config.yaml
horizontal_flip: false
channel_attention: "se"
depths: [3, 3, 3]
stem: "single"
expansion: 6
learning_rate: 0.0016
momentum: 0.95
lr_schedule: "wsd"
weight_decay: 0.1
adamw_weight_decay_other_params: 0.01
Rows from block 6, named by matrix and row number. Each number is 500 + 25 x the weight over its row's rms, rounded and kept within 0 to 999. All counts start at 0. Numbers have three digits each. After the name is the row's rms in percent of the matrix's.
# convs0: expand pointwise conv (model.blocks.6.convs.0.weight, 288x48x1x1), inputs 0-47
convs0.132 106:498486542526471529541524480509482542520456524504543469494470483515474510494488490503505473469540502535511539449486543478495511508506483496476515
convs0.133 109:521496460498471489509519525489539504498469497540508482504500501486470539524520493491500480495469486523523526501514518497576536511472555545478506
convs0.134 111:462507547532476523504493457494481494486499499539449516456463525491538521487492510498443522508531513500511510516495513507549517489530493501496460
convs0.135 081:526451504484523482490491505534485513523519507486456508508468494553510467501475492543458455483488568493481499512522500522533503481488513506532499
convs0.136 093:527488529473498512544522477529512470472522470502447522499459519494471491502507528523502478533518556472520480530492483508491477495449514526507526
convs0.137 112:502513491553511477503503531506471513521450498510500510491496482460508524515515476500482477518515528455440496497438517506492458517534509493533529
convs0.138 088:494491488505517469470462509503522509519518489481477492549496501574483508484508480511546507471503509522491498472472426500503489459485526523493520
convs0.139 103:498483503486514474471485498505478550486535439507479520495508514464564491519536487493499522516471464511507470528517501552508509467533525483504497
convs0.140 103:555489503501485454469541498507462478485478476465490493465497482481516476499511513442525488528518517538486501524513462487541548500502496479486505
convs0.141 095:527511522536533467479504472477531510504518510505516478456492475481522476474514535494511492451531524518480529463530484537505513533533491454525490
convs0.142 102:516517492502536501457536495532509536460441494495497490539530482523519459500491480491508516478469482542494475534485496505509500559536490485514494
convs0.143 084:499467508494481502493492488555488463479492485524425528527473484497562501486514502484506493484492507523485518513525525514552521547492502520501528
convs0.144 106:505479533475478476494529529498480492415466486499488541532472499472492476498480479549517500500489512493525495505485519533470529500543516494483521
convs0.145 101:513485485515486515482523532505506516517449455531440485500467469512481522491534513510518502524468489494512523506440506526506475505532500547507463
convs0.146 103:505534524540521470488486471486510510566471491511518502509529521479490440477497499464518494513423493487478521529492494505490505517523532503495518
convs0.147 104:453465494517522473467483504520525511540522481488471500456541503472484542467511470445518475513522514495538480475511507531513515483508511486472518
convs0.148 100:504529479533540533523539514507476441472459500491541501507542480506517512472501510507488482466489512459516506501451513510516495473524521506519459
convs0.149 097:517530485541487488514511538496494515476492461496488516506480511549527475524554501473479496518496494496501539542485493508478521501488446523529440
convs0.150 108:505511510528494464515492547499458524499523485512504462488496495526482488484478505486490544476498469516480450500529516510526468559480551475471474
convs0.151 106:521513514541504489493488518506522504499467508540529491495492463509480441467494461486497532500486501466486504554486518489497515547519557495464469
convs0.152 109:484522473524512438470527500503496529479539478515507526504483516544494513486486483454479500516530551511487452469505500537488507496479519458523504
convs0.153 102:516513496482522458507477552512500553491497524467492484488499467505470521501486515520473491486531508462528549461517483507497524478557534525512513
convs0.154 107:525491479532504520499522516520516489462494492519530485466473484538464506483528511505441458473475462526518540508509482479503469491490491533533455
convs0.155 101:531532522453499511522474516500495467531528484483511528519498516493463511474530476523465492546487496464505499507501527477514504451466449518523466
convs0.156 083:499437493535496430506509498527538484503466503572502489485473517516519496510517473491525486512535493491487485448492515502522490498474496525493508
convs0.157 087:498467522510544493487491522536541491547486479506502465505493492541485470505530500469523513512482500523519466455488477540518490502482452542517469
convs0.158 111:477455508474510509508466490508537493484498502494480476514461534516472504537499515493496463480508540487525466525479523537430471533497526476505518
convs0.159 110:494471533490488520519537494511478494535508509478500480538456521501489525478501454503512542510497505489550490488508510531521476535530520476427494
convs0.160 100:520500554507464504482480532461460506506469498525514470504492535546486498544513543499509472525490479502525519463548489487529527523510470500495498
convs0.161 102:487474487556501492519496468501481513485502506537539437534529537476472487483515483499434464473467496493527483496491477522519512496499517512516496
convs0.162 108:463485500510495505490466533524495484489468506474498505497524484525496504488502459516476496520536539468517463452552517514471560469505530513516530
convs0.163 091:448524516505517483507486518489471513526519518519526558497470490504539514484493473547466467490519524482485477496497478530523448520525490523538514
convs0.164 109:492490496519500481486489470494522528476521498490546491459499479484512553531507499510516485497454520485488511422486531528525498533495520449496481
convs0.165 101:505465518490493502499492505522495453482489463517458543525506483480531492487502505431523513577520477500507497498533463471499501500512514509469492
convs0.166 089:504541502480505534507521468490476449488497520465508535524487505518501529479524488486452430488511504521523489519473514486507505463504479516556514
convs0.167 087:525508532530513513471474518492541497463556490507470514490522480510507499491527478516532519482432544475485486484492480510511496491536475452513515
convs0.168 108:486513465488516494495525516541503497479484509509539480462513513547509501483509535473509507519541541457477492510455525484485441465494503520476528
convs0.169 105:452516503530514497485509512513495488534494504451539467510507497486530491506523481484507485499526542464506477482543430504515485491489565498486504
convs0.170 102:495487507481504503483527458543472572476542477511481521511485492496508471546491487477503523460528509476518467510477529502494537506478497493455510
convs0.171 094:504470508468514468555511493508513475462515459488461537520496527507484492503501532513480483519532547478528506517490513520475486452448483521524506
convs0.172 119:504498503481503521521494470465530513511508504464485502491537466546501516518503448487517506515490541489499509533470475487526467529429489491500452
convs0.173 081:512487511494491482480455493489527478498478504521534502479462512541515505510474459510490512499497513498505497496530423524517469452529541541518530
convs0.174 091:539499500462522500493516536474492475504491498545494476485515477475499478492533545479492497526501480464532487422527539518491480490487507476467519
convs0.175 108:499458488489484542460493496521531539498523524471510491520463452517485508493489509472540544539465467484520477503480510525504501519459472487478482
convs0.176 111:509496539509496524470479528509499503481529547499489471503511491441496491539553479511526508486462456508490466505521469524485500500525451516477474
convs0.177 107:533452486507460516497556503458513461470476501501526475506515443524540487472506496526541489508488501514496550488511503473496515514511495512493466
convs0.178 094:502465506486496525514543461481489469506534501480512482528496516513498537501540494545461496506520550498478473472539486521516507495510453525549517
convs0.179 101:490501512503513537460541517492524484502512525524489496496536524519498487548499472463554482506498507536496507545503486484490490517475484468486425
convs0.180 092:535476519487500520491493505488493503544502512495512560471491514505517511517484471485455478446518512476502500505537473550531495479539513465454508
convs0.181 109:518530536513494496482483513480500509560530473478457470488493498452536490521503434523523489520485485494458508528500506463524506490500502517526533
convs0.182 105:484532492494458485452515534541507558522473520497503499478512509481464516501492489455493516513484504500502498507513489460558511539458492512492542
convs0.183 102:433526512482464484537523487500483504522504485514513504493522481475524495475487482522547532482530549494483454517476486511518503533473523542472515
convs0.184 105:515481554487558488497541505454487493483468515522524515504505535533515469475509478482486444516455493515464515503489515534487509475479483494493518
convs0.185 098:492477504541482519495485470465497503485513521456491550495472500528554477479528520487458496479505515485476487509449495517538528520529462489469508
convs0.186 092:497498488456432491489549471491513546493461542514480526502505509495519535498520473518487511451516483530535494514510459470507503526485494517507501
convs0.187 094:508487486507443508488492532468530511514498499523517484492486511482525534496549471464504488527516551508523492489469455469498548482533493480466528
convs0.188 111:514471473538488457522518526515551488510516490473459501508520515535480510533493496518430500475463515500475488487495520490506497472505523441504506
convs0.189 111:506497485531532487487571479497503493464535483485524463477507507561475529502474520482530487487479533503520485543497485505490526491513485473523538
convs0.190 101:536477506535502518502541523486486471467520485538498522519465521516465464475457488472536461479492480524533493467505514523469505472485499474483533
convs0.191 103:483516539484456449525543505483528498498497481480538496512468525498483468497449520502484515545540505507478522529463507466525534492480514511497488
convs0.192 076:500499516531504519528504553521488505511548487489490532478459490514533509465528484502526453467507512485501520509534541484549526519515452479497505
convs0.193 103:478516498510522500508507491475520490531501507533505529501491488540543517534512516474509463538493538501497542538465497513502498492414489494490461
convs0.194 103:530489502499470493484474493508490498497566452482461480516521483505500490513500465502499476458472487484510540525489521493509459544483464541503456
convs0.195 102:498511470538493463539497494498561497517485479517450463466468489520500491496512505530521470530512516522517508533489466511559520471501505516477516
convs0.196 096:473490431493493482514507512493482518478477481482507500467486486515533519515494495539465501516476520493486533528444520466522536483553515461497512
convs0.197 106:485520502484450510502472542485472526549485505521533504468491478514542509539488498445490476497532521505542500459512498498496545518496485471481485
convs0.198 097:517483537498480464479502509527553528492483519470520474490452538519521504502543506539491506497487544490513484479513494498479490531442535514492468
convs0.199 113:513485522486492534478509447514517489508477504508524486541483512492549480471450524498516483530502484449496490484491498581486510524494480498480519
convs0.200 099:506458558484492496522463535482485533504460462501528518483480466510441460489493466494516512493496523480505507542542510519508487532486507502480493
convs0.201 099:508470509503516484482539480552459466465503458509524506486514505509506576512500509493543470493464505512501488541481506492470541487510478481512506
convs0.202 109:465490467517490516484477502498452473460545523515485498457521516521539494441510547475494496485498504468536495522503502509520483493464537529512505
convs0.203 120:419505527503513490474540536532487508494525478488511489476509512513521502535515507497493482523494566498533523488491514473484470520466543521501497
convs0.204 109:509466496489464496495501513505483480534492478494534514484500501516543455495524510528535486501523422478511466523475524477506525525506480559510509
convs0.205 107:529512527481428503492476526498462546522500525501514534471487496516483517467525516490459497494524505475525526476467481528502550479490473505485480
convs0.206 105:534514528503492524535514536506550453464505529519511515519514480496496504509481515440533522494501527530506515491521480488498507501491436466515463
convs0.207 104:498476467452471493523513534473512507494459487502528513538515516482535497514541529489498538504483495497518533483458445497489465470503528516538492
convs0.208 097:519485547490495524549477494449480525539493482490483439507529491503481494509493499467544495535500509490531514518473509497480472500456454481489492
convs0.209 087:507474513517524470474454531507514514517544526479488502503518521524518500490507446488532463467510502525539517450470491486509508471509543482499543
convs0.210 098:477514496520481505472506490501491527511533440495508495444517481495508538510500500482525499495506590530488502467482488517518461494497510529470522
convs0.211 096:533511484512476550505513486544467494489515480519475524501514522508535508469476460547502455517475444535490517497471518523501488473480491480471502
convs0.212 094:527468503465508515474502522489488518478501458524540463515460466496504507503487461503498517499532500546527486540493446548522496474497508520518464
convs0.213 097:521502527514544501509510476515472521441450487549501517527502522525542498532522535506501497496478546496508488483477479515499502488484533525502447
convs0.214 113:465534456519466516504499483509473471474515478506525499456510470537531505527493495518530478511493497514544517561474484517461539502481483481487517
convs0.215 100:522571501526502496515484467496484476507471525486518549492476477497508506457475504512464509521556472530507532510503469498464487517489515487543515
convs0.216 106:487456524497519474509496509454501494515467495496484549495517499556508533467518459480518558481553464536527512508493510491509507506513480519512512
convs0.217 101:470503476495499502511520491432486497507456484462495496518518549483502488551487561511495527510476514506503442505498478533510522501510496486537521
convs0.218 099:465512553510517513553525501540454466500495505503497511494495516528481521484501492506515506496469448470485481498449489500503478470445496532479521
convs0.219 106:460496461466512480488487542520508487524515492529500505533467528509499518515528485479516499492457538519504533467476438527523486504469486538496469
convs0.220 112:493500536536511487537477519464459509465493498488513488451521502508516494535468513481541499490554517485522494478505449511530478538480518517475473
convs0.221 119:458482520528465473521501532482509496522495501500518478507512483515512525519436505507518507482510538530439479501514508560480463542496509513479484
convs0.222 079:512501560511512478511506531473473485511551534479489514543485476494531518452507478521511481481469518481454522509494488465547507502492470491480477
convs0.223 091:509508503505538488543510481453535512518532501471531464530490512533481546529499500511519537490496512495510503493516442467500530480518544526467497
convs0.224 109:550519518533534498503496482482478463532470498539508520507508483504483489487474496480507489517436505464514510430482498551499478497488523497513526
convs0.225 096:513470517478485512511443537432467500537473482502534490462502534507512464512522506468517455523486487476519506480494494511482509521497478494479536
convs0.226 104:463520523534505482527505510514443527510533504508502478439546520529520467514512448513521480481496490521506537482487481452494511505495493525520498
convs0.227 104:470483511549513471498495511483506486496519518513478528513537515464530482540463498489497498507532463470508503460505517517497487531505485532531578
convs0.228 103:475507495481530464501565481502544485497547503537535527524474530503545522479481527509483496482509490462511522491489502488470506483503513493476445
convs0.229 086:522538541525447530515484515478542463451467476514522476512511525491551536478522463498532528497491506488499499499501461480522488485504500485493493
convs0.230 107:525474508510485498475491527433485520510495520517513514525516529501475532503509449435512504507488507524501476496518508498498467514557460460473505
convs0.231 097:516501556491513416473497473535469493497525482494494491499511503502554523478533505513506516482483513477508526477475471459502533522484521495528487
convs0.232 088:503509513485494415473515506507489505509463518534497515508517490471494457510516491467481528490519548503493499524536475456534498501518532475535477
convs0.233 104:468493568451515512483519504481521471489490485519481482474506474516520509453527531464478495480474517533462510486470492524506527483471498488472535
convs0.234 107:517492494503505501509529501532477513504543492495507543527502462490522510546473521485488530532512487438521500479509487471482512531464452525449511
convs0.235 104:484510486525527535527533486512525516496529493509519540509510489512523464479506502477451485501480487519511491459461477549483443485521488474460533
convs0.236 102:492491477533481496477540519454456515510515517481504480495494484557488541487536511515485540521491471499475437499545475483521498515487519478499511
convs0.237 099:486467485481490524486490514486489479510520548486466522456511476483507500534465488503508528564465528542512507500510467500543483550468496517497492
convs0.238 106:506475480557510509472517516476453489478503510502527530501466530495540515488467481484465541518492585505510471503489493477481503520496512492494500
convs0.239 085:456509512535486507538494511471536496495503492525501555518463481496536528468522495488518440506471500532497486496518460489494515511559485520481517
convs0.240 102:482506552520493504508476493507492536499490519524495511488442517470480510440460499507505524514476502498523459482448519525502525480526536541524501
convs0.241 102:475553519474500480503524544532479474535500532495472481480507527495464503457520522520482519490474487467494510500541453512542486484543516486490491
convs0.242 097:470527536506512496547502496517518501508478499531473539509444526464510480472503494540538481522503495546509467486461479524517474517493493542490477
convs0.243 108:520500529476533508514510502488515463518513496448466454522482515498519486504441496520492514521508483483491550508484486543466481519517534459474532
convs0.244 101:512535521460497509516527477482492497523523527470532513504521524514484527482533461485487435535553499518518503511485506464504479470493456522525490
convs0.245 129:506534432513486457510492505500478518509521490508524472482473541552474488440520497506478501518504512511440505487468527500516507495469513510523493
convs0.246 096:497509492480489493519523474485482502523533511481489514452532506488483569510521539538466440518499522526502483495520482491481474456481484504535526
convs0.247 100:491536521470472522495484495485494565494470495554497489431490511509551516469472465523479519503497496506471498516478480487480516518530496492473517
convs0.248 110:529505491480500454517486484464528511486531532517455507554528508458526475507483530510492479482515512456506482511507485500505484538483570496490499
convs0.249 118:512439515511536514511461528492511510485512501461437459518474543512526498490500490509522491494499513481518538509489493528457490547512530503495535
convs0.250 106:477457523476491449505544503535521529470546505482469490489510500539522502506505516458492529517468535510499517474475494475484500474531517458503531